config = dict(
    dataset='pen-drawn characters of a made-up script with 800 signs',
    image_size=24,
    stem='single',
    optimizer='normuon',
    learning_rate=0.0052,
    adamw_lr_other_params=0.0015,
    max_grad_norm=1.0,
    warmup_steps=160,
    weight_decay=0.03,
)
Rows from block 2, named by matrix and row number. Rows with one number belong to one channel. Each number is 200 + 30 x the weight over its row's rms, rounded and kept within 0 to 999. All counts start at 0. After the name is the row's rms in percent of the matrix's.
# p10: first pointwise conv (model.blocks.2.p1.0.weight, 160x160x1x1), inputs 120-159
# p20: second pointwise conv (model.blocks.2.p2.0.weight, 160x160x1x1, transposed), outputs 120-159
p10.78,081,178,130,196,185,209,185,211,164,216,256,214,182,204,220,224,173,214,218,188,234,190,190,215,196,211,202,202,198,200,221,172,199,169,234,201,225,209,181,233,160
p10.79,096,191,225,151,252,238,217,245,204,171,159,228,203,184,231,156,166,179,234,239,204,194,159,192,175,272,204,199,251,208,231,192,216,219,182,226,185,202,228,172,231
p10.80,117,201,184,211,173,179,288,213,231,216,187,213,236,169,243,180,225,187,151,158,222,197,212,199,216,222,248,209,232,200,252,203,183,202,182,261,217,194,194,172,254
p10.81,080,208,175,182,188,228,172,188,161,204,236,156,227,176,166,259,140,215,194,181,176,223,154,167,195,241,184,214,192,208,190,256,188,197,188,201,204,234,250,206,200
p10.82,088,214,238,266,169,226,208,186,134,222,201,213,233,213,201,212,207,171,139,139,181,167,212,223,205,153,248,214,174,187,175,192,189,153,224,174,193,232,192,187,212
p10.83,099,186,190,196,256,213,180,211,175,202,223,180,212,172,203,179,140,245,217,233,183,255,185,200,171,219,232,142,189,194,175,196,206,227,197,219,163,243,227,165,235
p10.84,108,187,162,205,213,172,204,206,237,212,165,212,251,264,169,247,192,213,184,193,188,197,179,187,209,237,242,166,212,217,165,206,233,273,177,184,108,217,196,213,209
p10.85,093,154,185,243,235,244,186,229,161,228,180,225,184,306,228,246,166,195,233,229,165,198,246,167,209,266,189,174,223,180,161,228,181,159,184,193,205,180,175,203,207
p10.86,089,205,197,243,228,194,206,153,222,223,197,185,228,153,174,189,240,214,199,232,174,173,219,174,234,189,258,172,184,229,193,205,157,196,204,213,181,185,247,165,163
p10.87,095,181,209,222,171,184,172,190,162,148,243,248,223,213,185,180,217,185,264,223,168,186,172,163,247,232,191,240,223,221,220,187,187,216,111,222,222,204,172,240,254
p10.88,096,212,212,228,225,224,200,182,179,237,136,205,188,201,196,193,200,225,158,187,198,199,199,253,156,191,187,188,193,155,175,193,162,178,152,212,203,198,169,156,205
p10.89,111,220,182,215,241,159,277,186,141,154,238,195,197,232,217,183,186,214,216,228,203,278,208,184,218,232,171,189,180,184,177,225,212,252,209,193,210,218,159,189,185
p10.90,110,208,201,240,185,211,227,212,213,169,196,216,168,154,215,238,221,185,162,192,206,173,230,215,219,200,193,174,165,168,190,211,248,169,226,236,197,246,194,209,203
p10.91,105,275,180,177,158,189,262,184,221,185,190,156,148,251,218,153,203,183,141,216,211,236,164,178,186,213,183,207,251,145,216,198,171,265,197,232,193,172,166,153,203
p10.92,090,124,185,210,174,226,216,171,205,226,250,262,238,232,237,266,221,230,213,179,183,216,187,195,185,210,201,215,168,225,159,204,199,247,211,166,212,201,220,212,201
p10.93,108,165,189,225,223,174,245,209,205,242,178,207,180,206,187,179,180,145,213,221,159,231,215,261,205,220,150,237,173,188,191,174,247,216,132,208,160,234,182,190,141
p10.94,086,252,183,227,286,165,209,181,194,172,164,228,195,215,176,129,199,196,178,218,208,204,180,211,221,148,150,210,218,262,209,140,224,240,171,207,248,185,199,204,196
p10.95,094,259,261,198,198,186,208,187,152,195,176,179,150,137,178,187,171,236,179,171,206,205,245,202,215,170,230,209,161,212,222,201,195,252,163,236,229,204,200,172,203
p10.96,091,207,204,186,223,258,234,203,216,176,197,176,188,234,244,297,189,193,257,195,197,184,182,201,191,157,218,199,253,198,185,140,188,197,239,189,190,282,187,168,200
p10.97,111,238,186,211,219,161,229,185,184,180,191,155,184,221,197,163,222,201,219,189,239,261,180,170,198,246,197,187,203,198,228,212,184,297,185,238,174,200,181,204,188
p10.98,098,190,208,197,141,146,175,175,158,244,178,194,217,161,184,243,157,248,193,190,138,205,198,199,210,206,269,178,240,215,250,238,214,142,216,170,205,140,220,168,212
p10.99,099,135,210,189,183,191,191,249,214,170,190,176,209,273,193,152,235,216,189,168,159,196,169,183,138,221,220,182,195,189,175,154,222,200,178,223,186,286,167,191,168
p10.100,088,247,153,205,191,223,194,239,190,198,173,147,207,207,250,179,170,213,199,173,170,195,210,157,234,248,178,211,147,233,220,216,215,173,217,159,270,169,224,194,183
p10.101,097,192,171,220,171,261,187,166,129,178,218,198,166,189,239,165,230,257,206,189,198,304,169,181,170,248,203,186,154,169,200,189,196,177,251,193,182,214,156,196,227
p10.102,103,169,205,174,188,163,207,146,225,221,199,165,128,233,232,240,212,196,187,219,157,152,200,123,195,220,204,211,231,201,239,189,196,141,192,216,158,167,153,200,195
p10.103,102,183,150,252,178,231,165,189,175,161,193,174,168,282,206,131,180,217,183,264,227,222,173,178,161,132,195,233,215,204,166,176,236,200,169,166,187,252,221,272,159
p10.104,094,207,248,195,236,197,139,233,171,168,183,186,204,172,223,237,154,233,122,190,138,223,187,161,221,184,214,193,173,228,187,198,195,238,208,204,179,207,156,199,219
p10.105,102,220,239,224,190,199,175,274,218,174,203,156,230,139,189,179,179,167,173,204,162,131,207,183,207,173,248,213,187,160,213,171,211,144,216,212,221,209,176,204,199
p10.106,094,208,162,196,161,173,167,244,166,172,173,209,189,254,218,206,164,198,138,163,149,186,210,197,208,182,229,209,186,184,209,192,130,222,168,223,214,204,187,279,244
p10.107,098,204,225,226,229,256,177,174,208,269,184,124,189,200,205,231,226,199,276,177,221,233,199,190,229,185,166,167,209,175,195,214,210,207,144,185,168,177,186,202,208
p10.108,106,166,209,194,232,192,149,254,219,187,189,186,272,194,164,233,222,215,190,181,186,166,203,159,243,203,214,211,196,198,199,206,223,111,157,213,212,186,199,215,166
p10.109,098,215,185,187,203,206,168,224,176,240,150,203,214,220,183,184,196,178,173,167,189,261,198,208,228,236,171,211,180,203,178,223,210,306,212,200,195,199,134,204,197
p10.110,104,196,249,172,215,208,191,231,172,194,242,190,254,204,208,228,250,211,181,142,228,197,216,210,172,186,220,242,198,227,203,211,237,193,183,208,195,274,156,186,208
p10.111,091,229,226,229,224,197,204,205,193,148,203,205,247,182,182,262,191,228,160,168,125,185,197,224,210,228,238,185,170,210,208,240,246,186,238,188,198,285,221,165,180
p10.112,103,203,189,215,157,204,162,165,277,262,198,223,152,228,201,190,167,186,204,210,226,295,256,187,224,248,185,200,198,265,242,178,170,165,126,136,175,179,199,227,235
p10.113,095,189,210,134,194,277,175,199,217,219,229,158,171,146,244,180,207,238,221,187,219,190,209,190,171,138,188,237,181,238,200,177,205,186,168,185,213,232,163,223,205
p10.114,093,219,157,232,184,170,208,159,192,231,206,158,177,178,204,205,223,164,183,192,201,247,204,186,191,214,236,147,192,189,255,218,204,146,152,186,211,193,172,200,182
p10.115,120,231,206,180,244,187,230,248,201,134,196,179,187,214,179,185,217,190,187,179,273,241,237,193,206,253,227,146,223,145,229,206,194,246,179,232,139,195,169,177,132
p20.78,079,196,192,214,197,211,237,199,236,144,271,188,183,157,184,234,228,165,173,161,235,180,171,218,209,142,192,205,155,208,234,191,258,177,143,197,189,227,211,127,185
p20.79,094,164,185,219,204,196,204,230,168,152,160,251,213,199,189,170,209,210,225,175,188,160,246,249,167,210,165,172,168,169,173,264,145,235,190,224,159,155,165,233,195
p20.80,106,179,138,169,156,202,171,164,221,189,214,170,213,198,175,208,190,216,214,164,178,202,225,205,171,209,167,204,271,196,186,134,208,185,222,245,219,131,202,171,196
p20.81,085,181,232,219,286,205,238,179,191,214,220,132,210,225,189,206,161,227,236,254,216,169,196,185,247,254,184,213,255,213,183,207,176,199,242,192,219,198,237,234,230
p20.82,094,210,218,183,224,238,220,137,175,226,202,168,177,193,185,195,186,261,212,213,177,230,168,198,185,297,183,196,137,219,184,229,199,143,203,190,211,213,166,208,236
p20.83,096,166,195,242,201,163,210,209,113,241,241,225,211,187,222,137,187,186,223,272,179,171,186,159,220,180,187,195,151,210,226,215,193,194,158,190,157,150,237,224,206
p20.84,100,268,214,171,242,180,242,207,215,213,171,193,140,156,170,180,236,195,220,223,282,193,206,184,217,196,262,196,194,196,176,159,208,239,245,191,223,205,248,210,204
p20.85,094,202,211,270,211,144,239,201,195,197,236,192,129,175,249,243,175,219,204,160,213,165,211,200,243,168,180,247,229,171,171,144,169,203,187,214,198,206,107,166,172
p20.86,084,274,202,183,142,158,209,211,267,202,228,212,187,242,192,134,221,214,207,165,230,248,263,182,161,207,255,210,195,154,234,198,217,183,210,212,195,188,175,178,156
p20.87,082,139,164,247,189,208,198,215,188,151,140,226,160,155,235,220,174,199,177,176,197,193,220,213,231,190,227,233,230,198,203,165,178,166,170,225,218,203,176,259,229
p20.88,107,187,199,224,175,212,217,164,182,174,140,195,132,167,164,141,162,156,217,243,243,249,227,125,207,228,200,204,195,228,225,234,176,216,179,179,169,185,238,208,224
p20.89,120,204,167,182,198,196,241,210,162,130,190,258,261,206,217,202,172,256,157,128,250,231,217,202,240,223,168,259,283,190,192,168,187,197,206,217,139,179,243,247,192
p20.90,097,160,197,209,213,203,206,238,162,197,179,242,147,234,255,214,240,244,229,197,198,215,161,204,163,173,252,121,225,185,215,231,222,219,211,212,156,182,197,193,213
p20.91,114,188,188,194,195,180,150,214,188,208,234,163,146,238,208,215,187,182,146,137,228,191,199,222,224,212,197,209,217,242,167,181,227,142,184,167,197,183,183,201,247
p20.92,085,216,167,228,175,204,199,227,190,160,159,187,216,221,213,215,247,210,193,238,225,194,202,160,140,160,256,203,150,207,225,207,261,196,166,188,248,204,170,194,203
p20.93,117,211,200,196,176,207,223,157,184,271,191,221,279,176,178,194,181,165,236,200,236,181,206,171,202,240,184,180,245,185,216,203,187,207,217,173,230,229,200,181,191
p20.94,086,184,160,212,166,216,178,211,196,182,191,220,174,249,192,173,202,199,210,205,176,146,195,198,210,192,240,218,187,178,162,182,192,236,216,238,195,221,185,205,267
p20.95,101,203,197,182,183,209,166,213,170,168,231,217,198,164,223,254,225,167,176,197,161,200,250,219,212,191,230,182,222,205,204,133,174,191,148,187,197,201,141,202,239
p20.96,080,169,225,212,206,168,220,176,236,213,151,158,223,260,180,171,210,201,197,221,181,174,180,178,173,129,163,194,210,199,216,200,251,203,163,207,216,219,265,220,192
p20.97,114,199,144,211,177,225,159,266,176,141,192,247,167,221,208,209,205,222,176,122,217,250,210,216,207,193,237,233,257,224,205,188,232,217,229,171,193,186,182,216,229
p20.98,094,197,213,182,222,174,213,224,173,265,278,174,192,246,212,161,187,227,226,231,228,213,167,214,232,212,139,212,262,156,217,193,220,238,172,196,249,176,251,169,161
p20.99,103,205,310,213,177,157,182,193,181,217,216,212,217,233,184,189,175,232,209,182,202,207,149,172,183,203,227,195,242,188,198,197,212,224,203,193,183,189,234,162,190
p20.100,096,206,185,120,187,186,145,232,188,180,234,233,201,171,251,165,245,212,182,164,188,174,207,193,199,198,196,169,189,198,186,194,218,233,168,159,170,217,153,216,204
p20.101,097,183,201,185,262,234,133,198,187,176,220,181,175,184,245,197,202,168,178,228,183,158,200,173,216,244,224,192,215,247,201,152,145,212,211,254,192,198,163,186,164
p20.102,109,140,166,191,208,206,232,205,232,201,211,178,170,214,180,192,206,252,237,209,168,136,180,188,157,222,177,252,183,204,213,229,226,189,238,228,194,210,186,220,173
p20.103,112,209,164,205,235,239,179,147,204,187,195,179,194,191,155,174,197,206,199,187,236,207,183,173,176,167,236,157,205,134,218,203,165,148,243,210,247,255,264,215,262
p20.104,099,218,238,226,214,226,240,153,222,146,133,230,204,172,148,199,172,217,192,210,170,224,115,119,205,190,207,193,163,151,166,233,206,174,177,148,219,240,168,106,219
p20.105,100,230,212,210,229,242,160,213,203,195,245,111,197,125,155,218,190,167,215,238,198,165,152,184,269,236,212,217,256,232,230,199,164,228,192,229,228,177,148,162,168
p20.106,088,205,231,201,225,191,207,175,189,213,199,242,172,183,215,246,224,213,207,232,170,204,198,240,158,221,154,221,175,158,171,224,223,223,167,201,185,168,174,193,217
p20.107,109,199,204,225,243,197,189,208,203,198,218,201,196,196,206,189,217,212,257,233,186,194,172,236,187,196,138,142,211,214,273,265,210,214,150,192,250,155,211,217,259
p20.108,101,187,156,201,175,193,181,157,240,215,242,165,173,169,197,221,133,236,254,202,273,183,171,224,167,180,231,234,176,207,168,212,211,216,175,227,182,177,124,181,144
p20.109,105,139,229,218,209,206,224,179,197,103,191,190,184,182,199,205,197,194,239,149,210,229,196,247,195,219,202,207,208,205,209,214,223,230,214,158,173,215,179,205,228
p20.110,103,154,223,237,227,159,218,171,207,161,164,177,260,183,165,217,221,138,147,228,200,214,197,208,268,179,251,252,211,231,244,216,215,191,206,168,187,217,208,179,203
p20.111,107,241,211,145,200,203,127,226,189,171,192,219,152,205,233,163,197,225,214,191,168,182,224,178,204,236,157,155,166,210,160,228,159,256,196,208,170,187,150,217,218
p20.112,106,145,220,249,129,228,236,193,196,217,210,205,183,198,224,216,240,149,238,216,210,178,188,160,235,207,159,210,211,296,218,219,194,201,224,223,185,200,179,234,168
p20.113,094,191,204,158,195,170,172,204,195,227,192,180,172,161,226,203,193,183,253,209,241,198,221,237,163,223,184,236,193,215,165,186,210,161,242,196,230,235,144,228,184
p20.114,088,193,168,189,256,159,149,206,176,155,173,206,203,219,217,149,242,228,192,160,205,191,175,216,189,157,260,180,209,197,197,175,186,204,220,198,207,189,203,163,212
p20.115,134,196,140,221,159,167,167,254,247,179,204,191,243,150,192,185,228,175,222,176,194,175,206,207,207,200,183,211,208,208,234,185,185,183,179,199,190,181,207,169,206